{"dataset": "rosettes with rotational symmetry", "crop_scale_min": 1, "encoder_norm": "layernorm", "encoder_head_dim": 64, "encoder_depths": [6, 6], "loss": "l1", "latent_channels": 8, "decoder_norm": "layernorm", "decoder_widths": [32, 64, 64], "decoder_blocks_per_level": 3, "decoder_upsampling": "nearest_conv", "residual_init": "scaled_by_depth", "lr": 0.0072, "steps": 6400, "final_lr_fraction": 0}
Rows from block 4 of the decoder of a small image VAE, named by matrix and row number. Each number is 200 + 30 x the weight over its row's rms, rounded and kept within 0 to 999. All counts start at 0. After the name is the row's rms in percent of the matrix's.
After each channel's rows are labels from the 100 images, of 14848, where the channel reaches its highest value: "top examples" is what is common among them; "peak on" is the class under the peak. Only what is clearly more common there than usual is listed. The data: rosettes with rotational symmetry.
# conv: 3x3 conv (decoder.decb.0.2.conv.weight, 64x64x3x3, each kernel summed), inputs 0-63

conv.17,111,219,196,168,171,180,196,176,196,139,186,196,251,256,184,206,126,183,166,188,237,210,205,262,238,230,238,229,235,194,226,189,162,234,167,197,205,217,162,237,235,191,173,170,203,244,210,182,253,168,218,196,182,164,220,194,169,204,221,191,171,229,259,192,196
top examples: earthy
peak on: rosette

conv.22,144,220,217,225,168,201,218,190,162,166,235,222,180,118,198,220,191,202,177,145,195,130,221,152,204,224,194,212,174,174,193,208,147,189,178,206,246,205,170,213,207,243,278,194,215,237,185,167,187,190,221,210,249,186,146,219,185,222,213,192,228,162,163,178,191
top examples: vivid
peak on: rosette

conv.10,101,216,190,239,166,188,127,219,214,139,128,193,160,224,211,200,235,124,188,225,197,227,192,229,242,200,238,204,212,221,219,194,231,210,210,192,184,220,211,124,216,214,172,202,203,235,235,208,200,200,242,205,203,199,191,150,196,208,265,182,182,226,206,228,236
top examples: vivid
peak on: rosette

conv.9,086,189,214,163,217,233,184,202,229,192,200,187,185,186,220,197,175,174,172,192,226,173,221,270,184,215,168,281,202,186,183,201,209,251,197,147,165,214,232,220,254,191,242,209,230,248,174,150,207,192,214,153,233,262,209,203,221,233,224,179,168,238,222,157,178
top examples: cool
peak on: rosette

conv.59,085,246,237,223,156,267,139,267,214,179,226,166,183,227,238,198,217,202,225,184,197,190,205,247,171,144,205,196,242,219,167,208,195,181,151,184,236,201,190,262,171,206,205,246,206,164,203,199,234,239,169,236,175,218,215,238,216,190,196,238,172,207,195,204,183
top examples: warm
peak on: rosette

conv.57,081,200,250,170,198,209,207,194,186,216,195,202,163,203,169,232,165,126,155,158,206,196,167,206,186,225,216,149,184,202,203,206,190,186,175,210,187,187,226,200,243,215,155,189,209,201,208,200,144,179,244,230,184,215,189,199,113,194,278,179,245,133,177,197,199
top examples: vivid
peak on: backdrop

conv.4,083,207,234,280,186,213,153,215,183,199,189,195,168,179,190,157,179,206,259,263,177,248,217,195,229,186,225,231,203,209,152,193,164,202,174,218,276,216,226,183,216,191,163,286,184,179,214,211,188,208,174,182,220,200,221,189,246,205,201,166,198,189,220,162,203
top examples: vivid
peak on: rosette

conv.30,070,175,150,223,244,217,208,185,207,243,233,165,204,209,205,186,148,247,228,182,148,251,183,178,137,227,171,153,274,228,199,215,187,184,223,193,199,250,223,199,205,253,212,197,235,209,212,143,234,206,205,205,164,185,218,241,207,200,173,172,228,221,194,191,161
top examples: dark; pastel
peak on: backdrop

conv.60,072,203,187,213,178,206,219,229,195,182,171,166,210,183,206,159,133,235,215,170,172,214,179,229,166,179,229,270,215,227,214,217,185,221,207,258,184,262,146,157,242,188,233,214,205,184,218,170,269,200,194,267,222,186,176,208,236,187,218,254,192,213,198,206,201
top examples: grey; pastel
peak on: rosette

conv.37,085,212,219,141,260,195,164,255,199,234,244,208,274,231,213,235,194,232,145,180,203,255,225,207,231,192,220,177,207,190,198,196,191,194,241,177,182,248,213,194,175,227,195,171,186,165,181,158,147,223,161,186,230,229,208,174,184,201,193,180,241,156,203,162,195
top examples: vivid; cool
peak on: rosette

conv.24,115,203,147,210,224,234,167,200,162,196,171,166,188,237,207,192,217,196,203,219,197,203,163,179,223,174,222,200,197,204,176,179,216,200,224,204,187,178,262,150,159,176,80,230,192,205,202,213,201,209,168,229,178,204,200,223,251,128,165,219,148,198,228,207,195
top examples: grey
peak on: backdrop

conv.7,093,213,201,220,166,208,192,171,173,180,188,232,181,217,168,174,167,242,192,198,209,239,215,231,225,160,200,160,247,226,203,206,228,192,222,191,203,234,262,120,188,179,183,164,183,206,200,212,223,202,271,204,161,208,236,155,211,161,195,227,187,209,271,265,194
top examples: cool
peak on: rosette

conv.54,121,169,188,255,211,194,224,170,263,182,206,193,227,213,219,232,208,157,180,200,196,245,215,207,223,209,199,213,162,220,160,203,306,209,125,200,201,156,150,194,246,187,183,173,214,189,180,234,206,166,232,209,185,185,170,168,166,224,192,189,164,166,186,182,202
top examples: vivid
peak on: rosette

conv.25,097,187,213,153,234,193,238,178,205,206,184,217,206,224,174,175,162,194,222,197,225,276,200,169,202,197,229,213,189,206,138,217,192,206,215,214,156,170,230,146,201,199,204,236,186,187,183,240,208,209,237,206,264,199,219,146,184,207,194,138,223,263,191,124,223
top examples: grey
peak on: backdrop

conv.44,077,177,212,118,226,231,177,197,209,197,197,197,234,201,214,214,237,222,209,243,172,182,164,180,144,209,183,246,223,203,209,181,232,199,212,157,172,180,149,266,154,151,232,198,221,215,218,186,202,215,222,235,167,202,181,210,219,173,201,213,162,276,141,184,202
top examples: pastel
peak on: backdrop

conv.15,087,185,182,191,195,206,244,145,193,198,199,241,223,160,205,258,218,207,224,185,215,110,172,136,201,191,191,214,147,176,235,208,209,196,254,186,224,210,156,258,206,186,189,182,182,191,188,182,193,174,233,186,213,234,174,211,213,233,163,236,201,132,243,187,201
top examples: vivid; cool
peak on: rosette

conv.2,098,195,229,214,228,175,228,182,183,230,245,187,216,184,247,213,207,220,191,217,180,197,241,179,193,188,143,258,163,214,199,230,200,203,161,171,253,234,140,235,194,238,192,231,184,166,209,154,264,235,204,150,201,204,141,226,199,246,188,177,186,191,177,156,218
top examples: pastel
peak on: backdrop

conv.63,127,217,171,154,219,187,180,211,201,206,160,181,201,199,205,208,149,162,178,199,198,306,229,203,201,192,223,192,210,232,198,200,151,198,191,208,164,200,249,171,213,186,227,176,173,210,215,237,182,229,204,209,213,205,280,167,186,206,150,168,232,278,184,160,201
top examples: warm
peak on: rosette

conv.29,084,198,199,230,172,217,250,180,180,224,164,189,185,169,208,182,247,177,251,231,145,176,156,168,159,216,186,216,171,219,204,186,184,209,161,264,273,161,218,232,206,138,211,213,175,203,201,236,245,170,207,230,198,184,245,230,196,188,232,224,168,236,196,187,225
top examples: vivid
peak on: rosette

conv.26,079,224,232,282,234,238,235,269,192,262,207,207,200,244,204,190,189,250,194,207,217,201,191,221,221,182,209,220,191,181,208,192,203,204,238,196,213,194,102,191,170,200,212,197,241,225,194,181,216,158,153,212,225,211,161,205,213,201,145,193,167,154,176,214,191
top examples: dark
peak on: rosette

conv.14,093,198,268,181,213,227,227,202,195,180,190,202,185,225,204,171,214,231,216,158,185,270,210,199,234,203,221,200,211,166,242,203,164,202,201,246,183,197,220,237,206,200,201,259,179,175,215,161,209,151,164,213,157,254,182,171,232,217,178,170,182,220,182,300,180
top examples: grey
peak on: rosette

conv.21,081,205,178,189,205,171,144,296,179,229,228,157,197,206,219,209,272,171,177,213,184,205,189,217,203,244,202,186,208,249,185,194,190,203,167,214,188,176,214,228,182,208,180,214,164,192,211,205,161,204,116,176,189,165,171,285,224,188,207,180,225,186,169,202,193
top examples: warm
peak on: rosette

conv.36,093,200,197,217,159,221,197,185,213,246,240,239,211,217,165,276,203,198,204,167,209,186,236,212,157,218,72,200,227,183,202,200,220,207,242,220,193,182,193,220,197,213,203,178,141,223,197,207,201,181,195,137,218,206,215,220,212,201,209,197,182,208,210,214,272
top examples: dark
peak on: backdrop

conv.3,108,173,167,148,158,161,223,175,196,209,207,182,225,186,197,174,238,243,202,213,204,121,223,187,198,188,174,230,241,192,186,213,211,215,195,204,183,191,233,222,154,189,198,250,234,187,215,194,217,267,175,148,175,193,219,244,245,199,237,250,151,258,198,200,237
top examples: grey; pastel
peak on: backdrop

conv.13,088,188,173,201,188,176,170,248,230,216,185,208,254,175,212,114,222,262,161,247,178,203,204,203,224,141,215,186,200,183,204,210,221,202,224,247,251,247,207,150,202,197,240,185,192,163,193,170,195,232,180,201,169,179,212,181,238,236,235,203,213,252,189,237,215
top examples: pastel
peak on: rosette